Weights of a small multi-label audio tagger.
Model: 3.2M parameters, log mel input, activation relu, widths [96, 112, 144].
Data: trained on strings of digits, spoken by a formant synthesiser in many voices, 39062 training examples, 4.6 epochs.
Rows from block 4, named by matrix and row number. Each number is 500 + 40 x the weight over its row's rms, rounded and kept within 0 to 999. All counts start at 0. Numbers have three digits each. After the name is the row's rms in percent of the matrix's.
# weight_hh_l0_reverse: GRU recurrent weights, backward direction (gates r, z, n stacked) (model.rnn.1.rnn.weight_hh_l0_reverse, 576x192), inputs 0-191
weight_hh_l0_reverse.465 092:470488472487468548492501463539496461489563526454497498467525480472486521497453535485530519518425474454473479436495499583443508500512449495486603504492448508488533436456530544565474448445522592444537500424474461466525500515550441487489585505545476481569439435453478515437467495491503442543523541428468487457478464509385454431548500494540555571450402464526507521495461568563559457496440480517461456486538555491510556469454507514465518499527538528508477554449489465518502457487446461517489512483471478457521422491506493482521462473465556574513450436564528521548514523555485477490
weight_hh_l0_reverse.466 103:485486445503544434413503488435497514581478518456589495505440430522545503484550497581499546507542521508501476590533498524534475441539542494499447552513492483536517574373459490502493534520519490549545441519480453568463508501499460533543434496429463429479538453499471478510479550486558442525524483490552533542491529518468469503464466488516444468477514537599468507459512466549517437476592489539533453409466521526495514519476519498471553508506426537543550556467439454529544577482601493517509561475555511515484468494533521476515483527493493466420537475498536453506510533473492478504
weight_hh_l0_reverse.467 090:549570529451480457549442590443460513569514458525507544525508479508460485560472502517431580470501451492501516436508512506428514476479489506488561447514448443509593493448512523564462504546565553458459468526569548478526469526460526490540452465529493473458483485451531504483469556512490505457558493508502460489558428426470485498548414535491533558524462555477520476494485506482511496536560538452481440500513529502493441529460560514452592488494538490531534526525500533461494410541544508572527553555494498522580502456610463506525493527520471535446499476523493415523500576491556488529
weight_hh_l0_reverse.468 089:524533513517546422488516533500506522502476476499552451519520511520532555540542536440425481505501493530475470462443477484491526492524582522451576486472421505533555512500454445509539471519547515415519516561510526527463525523487432473554510518502524443508378465431466489550480452519506528503533414542567545501473423447477543529501437478569522565420591472562490445478513479504502570474470517491513510482480485508534519485457556544511547461489459467457542456568513460464545576558508462504435471511477558488459566519549472450478558500486574498566488556509525503437502502466472482442
weight_hh_l0_reverse.469 101:464428455426473483501517492500547523552515556493485459516537420494522514494469527466512548469495518472477553492570551454520433555517493472554538411514434452521491405467517466541454477466526507462494546471462509560528502523524486465481481576583496543510488548507492482467515495458541515548517523492474532494454498456504454481569467542558595522598472488532475482482434538503515559502506489489514477461563445477491474505567584556495535526447442533469546453494475489490450400504474500504506561507555489551529502436524501462534487502493580523386432522522452550505416521505491427513
weight_hh_l0_reverse.470 097:462499512570507502508512513478508497434477449564446496490578472506488582462504472557498421452445486554450467511493469509516455515435511502499586422528472509487497524557555545503508542497482581489436477498511646506497449508493476465485517507469493547525442519492468506539557485519428516490490503512571507469475473485452487580429485463459599547524539530446508429509475536415521550543487471470488526548554521431509533488501484527456509521523566470482533515544501470506502477559520458436544426488478550498476523466477516445447533525513434567528452468536495485481467520562415467427
weight_hh_l0_reverse.471 100:514516454433496432550443558423495470556459487584503436551532534471535462447477595486507457514513499479514508474508480470450439493480492459477537538535457467503550457510498458490473377484431495554579551532468509522555540438597447493500480485588479557520480514457480451491539472460505472492470477478548500571524499477531455523519487447457486508470515526583479514529509537541509507529553490478521503510508488513438484463468582495472495576560450493516543529537508541431494439476512486534560458525443440510411514499557469554503485469389530495467478447480527515510525573496454522495
weight_hh_l0_reverse.472 104:536546554530477537443464477486516511532512463477517511468416512562501495480515514550447494437494520514466525549472481477403392471526502489542482558557510534500490476558529493480520469516530534550552458495568480448484487467563489479494572518431500524446507362522465468427525445531489550426432492485437498517476560523517527510482524492495515514518483522456534508530433505538523417575492556418497523474489558540414490491520468444526537494496507515498479415508530542457457471436486452572392466517504454500444493507530515503581493514552524487479530465466514468547492491583521493542
weight_hh_l0_reverse.473 105:427472480494540490460541467514470447468489509504493494488502521521473463485553553464555493476420531509508507510484465528478479577511550467591489501466473505524478466528410505492569504487490467480450456543469544522504519480555472455479475446519546506515522488514539548483460485446520568479485440465521475529489533490531507494499565498454599489556429488449550429485443540500542488479446540533498487545502448502487500476506520478444498439455490521484533454540432480543438528576461378470536432492590613519423526559457508450523475523442587468590482528444551463494515526511462459486
weight_hh_l0_reverse.474 085:518462545527557409475529480514485441534526497432435526536506487456500578563508512529543523500447482459580451525491488498550535467460478516536515494543516542451488593500478470449412501553486580413510518524537567455539469494496476537560466488477462524482493505519477508503444533545479481487488462452459547478414514570460485474470509442445535504529505483469471506478481506449548529484537489471533502545551434494497474558565510478422568535522519513488497554554586488569517466506465465558546470530457553482526457480572551499428441498520529492499429558449516433479535509468607489507
weight_hh_l0_reverse.475 085:538497499507515494510572500457535505466477498548515497591485547488467519540475491516520493504517528533477525491502473421592538506481540516528540478488495504471556512545476494519473561491549468567504484509522558560431522536500479432467461550496515542498430461448546520457463421524450532531552445495437475438436525542493461551484529451524515474545545449479541495438569513456475539450535476557472606486477482450626514457515435525494497484478498548511460470449488531603508561443475572508505463503537418450554497547466461521519479509546565489503567554440501479499486422509526446521
weight_hh_l0_reverse.476 095:532552499464528514508495549524515535492507530500525488510498566502531570479578529514540484567492552562558501560517506534484502468568600506528515450592558422496471541454499502550521512471500492468459495607443521533531512507485555515551492496539490510564459523516483496509530479428466552562538534477482481486497544540457534422524541481455406483418466501463496548521520454421524488510547568492535535489459505467425489474499515542468474557487598554498503517487444497516460478508464468497484505521478535426570502557427461515403432503495498467497494520535539523530481399430527510452
weight_hh_l0_reverse.477 080:512535503507516504506417549513571485456478538438462481520522551553493441469517510419514511444521457527501445508499488519528497459462405498488506542454506480535406474516517466487568493428451530483488494533492504500541520481492442528519560514565544435534482521515494547473525501467430488484446413477501534479403484450476488580556483474546446512522448531559501427477502563568443497503467425441490501445458510577536499504521452477488483549477473572424496468515492516563434537503491516436486517484593435463562524537538402519544508464501523492519485499551449482530566540530506479541
weight_hh_l0_reverse.478 096:469484494487536479467489471482459452495464485518520544472462547531472488507486486536402519487473430503486538482509497558542440550583453462547493498486518463535467429562501420493604415471494411574525613521511538538469452574546524495478473491550425480532492453434532569518496501492467457444453515464490485554455517551561504457469491482469480559545480465451504486525485489430486478517459527490576515557523484555494462454542457534514514468536506474508505568501481512470513501460495507499512427497461527496487529562451543512519465540432565534483474530478504613477464503409434460516
weight_hh_l0_reverse.479 091:536496606511472487454486463514461531476471545493511526462509483521439592523516494526456523484503448526538466499493547496456481565435507464503562467536553432501565505481522468495485500497522607547445452415514458502457435544459524557584564532491506491498510477479462574448496547493514521413494547529420519547395507481420503438487538524525461538500418491482600543468511501466504517559553494410500484446528529467526456512438423514457519504504560543530509464525553572491486460554449515506485493478516491447492489510487522542512499502533444503532500455512441525503507571470489448476
weight_hh_l0_reverse.480 082:495490517477480517434534441536485509541430496513543568493550553475479465535561514483528494473503534487514490498429538446515449503546523481472519520531634545438566518482522506471515481521508544507540474582483427542464508586490417601479471562516488493517532476501505517545464562568513494488474550510482468516509550533507452547432522462480488518534510506615490397506484474550480482488522501382493435527549544467519492492490472488533478464528575519448564477465586482453467477504498437482542462467472445484513453469479470440513508459531519517525515457470469497550496562528580452459
weight_hh_l0_reverse.481 101:535501496444494477412471472485495533530522487427450529551489442482475546499517451544507470432535561506538478476485489574453594449527525498574568558488484501492529564500547526511457478505524522454539490429517476482513489499451512423476478507430481507551518462472475491513530492562514493459550498524424510502535461490462463481497521536522540427458529532449552480488479490531547507501485499468555523541502574490430521544518532398548526512538560482558531471521532504438479562461521607448501461459470500491462447424557520486432508499428450501404415513465457515575502473571529502517
weight_hh_l0_reverse.482 083:520453491551527519604553447461601482503533507562475487490499588451518504468554522458566549536505467494481463514504479499487534493454544522479517462506472446540553434434504487534456545563497467472436488499493574479461518551490476445537496536518443553472495506511498511497512454490537546517467453470477487488501500549493468597551410518494523553523439508511479548421531468445487522451539513510496557534475458606534507533551555510522494524556499508516494483513560485527479466538488486555526463475438577512460566505450515574470591541466476452539588576457511558472558454489496496530
weight_hh_l0_reverse.483 095:560479407529448520555518508474525469503493530532563492543490503430438465566450437459485456538447547495472495509579542469490497484543507497436516431535534482533510397516460558492517516575410448506515467556552554510542586565450495519464490489546498475520461532583508521580528523425485530513492459540501497503464526523499521513465428504479538558514540518468542431468537454433472545562501509523466513531475493495459519448527555502553505442526464491507491567580537519455497437544492521460521506464420515494488537580503475446520459533470461467492496473558495558453459548469461465459
weight_hh_l0_reverse.484 094:465475498461485458462488536542505533421547527481552452398544488477473439561544534482677485532504530464482530495481500476491525487451466479545492532499538514518505531478576523511559578497441538500444528463528508489446515525475508460491474515472465554499447498506440537456588516567478491535510534571491411542455551583541529459526538530541484493437538467508477492525469485537492503425486515526491478440545492460497470554541536479540479593450451535522413510524457465555514497569483564501482510536492458507483458456537527577423547473499523469469529508494511494492497507492499557436
weight_hh_l0_reverse.485 096:503433510445475483564555479446455487500489518473471464505517478489578433524439502436549458462476491502512471556569558431471498511446520438489549536455468496501542508416492512512497491505487457585462507514488475591524529456495520517487475515500499583471576479479537471482522484507501534490467535489484508452497524526537525454464419437581507473455503439536462465582488583464522499487491529508559478528576445488501477418542589481569551540495421486529485466419473500501524499475504503553458494535546457571547551544524444631510539531491526550485542453513466538496454495501505519525
weight_hh_l0_reverse.486 096:494450532494495460398555470512524457521505457509481547520476504485540416511527526476469480462474532456545571544528515433605470510509526487514461509491492457466484517516516492441587477508525426527507428414491453499508531463455486536456459390474513523472513586439507542498575555497506564599511497473553526531481615437507529527466492540510472510528553510492534525563459476530506529468499521565490519477481457468540558548528515499530524497458464554434494507412419508538535537523467468540520516440605543564498531517512507448488470478475495465494530501465512464495489531431475510543
weight_hh_l0_reverse.487 099:429418509576475560479464450539473517485550505558494507501551526493455499518570496464471433489457461478502507524529499493465497537529490477442485474519447559489419492524470470565544528558444503549494463496435460463517512610464552461510545511491516512557513482489525466546556521501518595556491462496564503487420422515485515479534568530462564566538476537448459425468447491534489434519470519544556456534551515483445463528491479414498545449541553499445461430455479524546532520558486509559507522482511505551425527441477512488482467554453512456504519505475444570468491538520482500562
weight_hh_l0_reverse.488 100:486466450536458522466481478449549465526473539500527474490488593529447476552532552514615472467431458457495423536467485561461530493456522499541556467522532541487439498440511584486445536511497461511503508492467474485517504473518512482529448487488401491538471483541511561459560509511536507503447521490478456479530473434517492514496447514510395510553519538442488607515480513529470502464494500532480476544514381518496521502545520553470465519547536421525403496465462519441480454518486522542461514506433542487511548428433547536497490511500480474485502528517542545459470568450490604435
weight_hh_l0_reverse.489 093:502536501467515542506542535512525556486506519434492504409535548490462505492476478451474532464507475484504455486484533472414506445516535496540507457468506479478448517489495532541446536568459492565506539417446453503476434456491524420435514482511431579531558513494473510487554480451527507518479507480481505518523458553505529576512572580523486483394538467482524485508506444488497470527553503589500454451528453509474525552534535471558538595501517483478524587512510470543488493590489542531405504553516494456540451439504483476505512462604506468493473435441536484576528580457476531516
weight_hh_l0_reverse.490 081:493558441468532563539504511494529477459501529482514497541590599503481443513510430548599475579433448523534550537506481439507479448510489529502499451532488501549553497510420476511498478479483521503497447506531494531483456472470506536524487453593496440472498509504583484450498440477532546562436520467559534506443503528523358437518419568528499473454485465521551468492469496544529517495520452443556474495518490499539466475541485528506510466448571479506521505486496528483403506528518518516511502489511441517555519491540512543460440547468467477466494554583519570471514538478450572435
weight_hh_l0_reverse.491 113:425522515486502516383507435502472605421515491528477511480519499435536458514530495472502536495459504487500513479499527423585509513544532475559449524433569435510480519537516465479578506515519483502475445433487400531449480468457474458467408533466615524447519474441507499509481496509490477501556543479433458520531578523495544455530535473525469430523486458510510509538528479601505451506498478456421542515498511504500563532481500502506465445543483513543466548414443478508500455500579551531459475442552448491433475550536459483557483511458505474502487487495495482554512531493504446480
weight_hh_l0_reverse.492 078:508468470529555559538489535515494472515431467486448495559390488499432505475555435486434591515550506491477486530501499541571505518556505549409400486521464463482525537436512541528509555520511519444422412525470548460422528582459471449469451473533463528483473475466458452466558503443484504500508509456532462492509484542549470484406504568442500564518484497528443521508490450448476552475482457477561510476485549553504501497485454465514505535462505548514518448558483499532503555456494506447471559502530549401473486476498470525426499537448475456456539502489497514505489565480498548555
weight_hh_l0_reverse.493 100:521515444454525456518437513451488496510516465563509517514457426586463536482539510520502553467507474569453517529514463521485507535579490565478517494498463467481506494475534506434477494488455546457545510439551475485528571535549525523504558530485511453535453478513534507535526476416497534413520479543550439554490549400488556375514453506491496481480447507468569472555486557514575473455404480495481499467448492511499458522456520478518500499478405468508527488578455528517472483487437493441465458565530560564498531507435507381506488523458496545579493493522515495512492503512508431487
weight_hh_l0_reverse.494 091:534459565470545465433513498514434592519497441423505510528480455487558517562553535455543533526500457528549469502492507529561508502572511458520506557479588576433480489554508486466500507416510528502389468480552473496435443522490513519562465548462500469410490530422450522541505508555505526519478472536484477501523479464514540539469458426483469510494562536564484507515516478491479487438537472447408514498536507499514473462479470484508371497500493471498524513502506469557501445474514498523486575545535566478519506485501471455505521525449407456474531544500464491536408477550570521529
weight_hh_l0_reverse.495 106:547491534449482542459498439518499472457571516510450467471531522382495491538519538497475485497516493503536534484506511495517548445458456488540506531469504508441538458491516466504510458529516451476477480538472414557494541484506540449432415550485510512351491480443476426450467521531540496518483509464473535478514533501518506563522346503497476494472504456530408504495538521550502449497606476518446438562546472470546525519579496473524531474510530482487474501476489473559471536496491568529529461461469453521527478572506559588506527427560490516434501511496438527482554501488490527538
weight_hh_l0_reverse.496 094:486520452523545485559431475509489514484447513536518490521535504460453400522408524550484504507508495419504484545518424530451475533461477540477495557605409533471484462485506502522421505528535509551506547440519503446527541525499508501519523450532499546492572470494557572448503427509569459515504484533514532500474486450488434430531508502553440546471531493416457530533451573453582485532487492458588470498528486485543460462522524537481512481506464563530498493548456498436476485448551497499487464525487452485471552456525587505507481503482563548536558542548509531486506406483494557572
weight_hh_l0_reverse.497 081:468497467548516467470483459451528434534489469497556479526486456496547515493597582517542483482502493477575515552502518487470565474554442510454443507559454460498451555476446467543438431453498530507496519507477534502577453458550552471437454503519494493521425480535590549433427473444510451503493611478426490491474454505528477545443460513512485393557573495510428465525469516505479476415484484461493564535517520523504492460459487535526468449479452525523567558487480509485496540550520471496507473502419520426448485465420496454503481465459513515467511511473466540505517524475547463542
weight_hh_l0_reverse.498 097:561469562545538486458478474511516526438481554473493523419475516515514477504520509454432526454421449485493502519484551498485477482493522542537536470502542452469474536542471488525519556503514529533499539457487424460448444553465519530450510510501573521472536477455517642517498514535526540452478504429450550467508582550451548492496560504530522457507539551414516442588480504503476508543482469456517514496600503507496546529507506495565515479441440500481438548475502528460431522527536565479485469423556523531466497508438448510516505496568475490486510550387483489558513507531590499564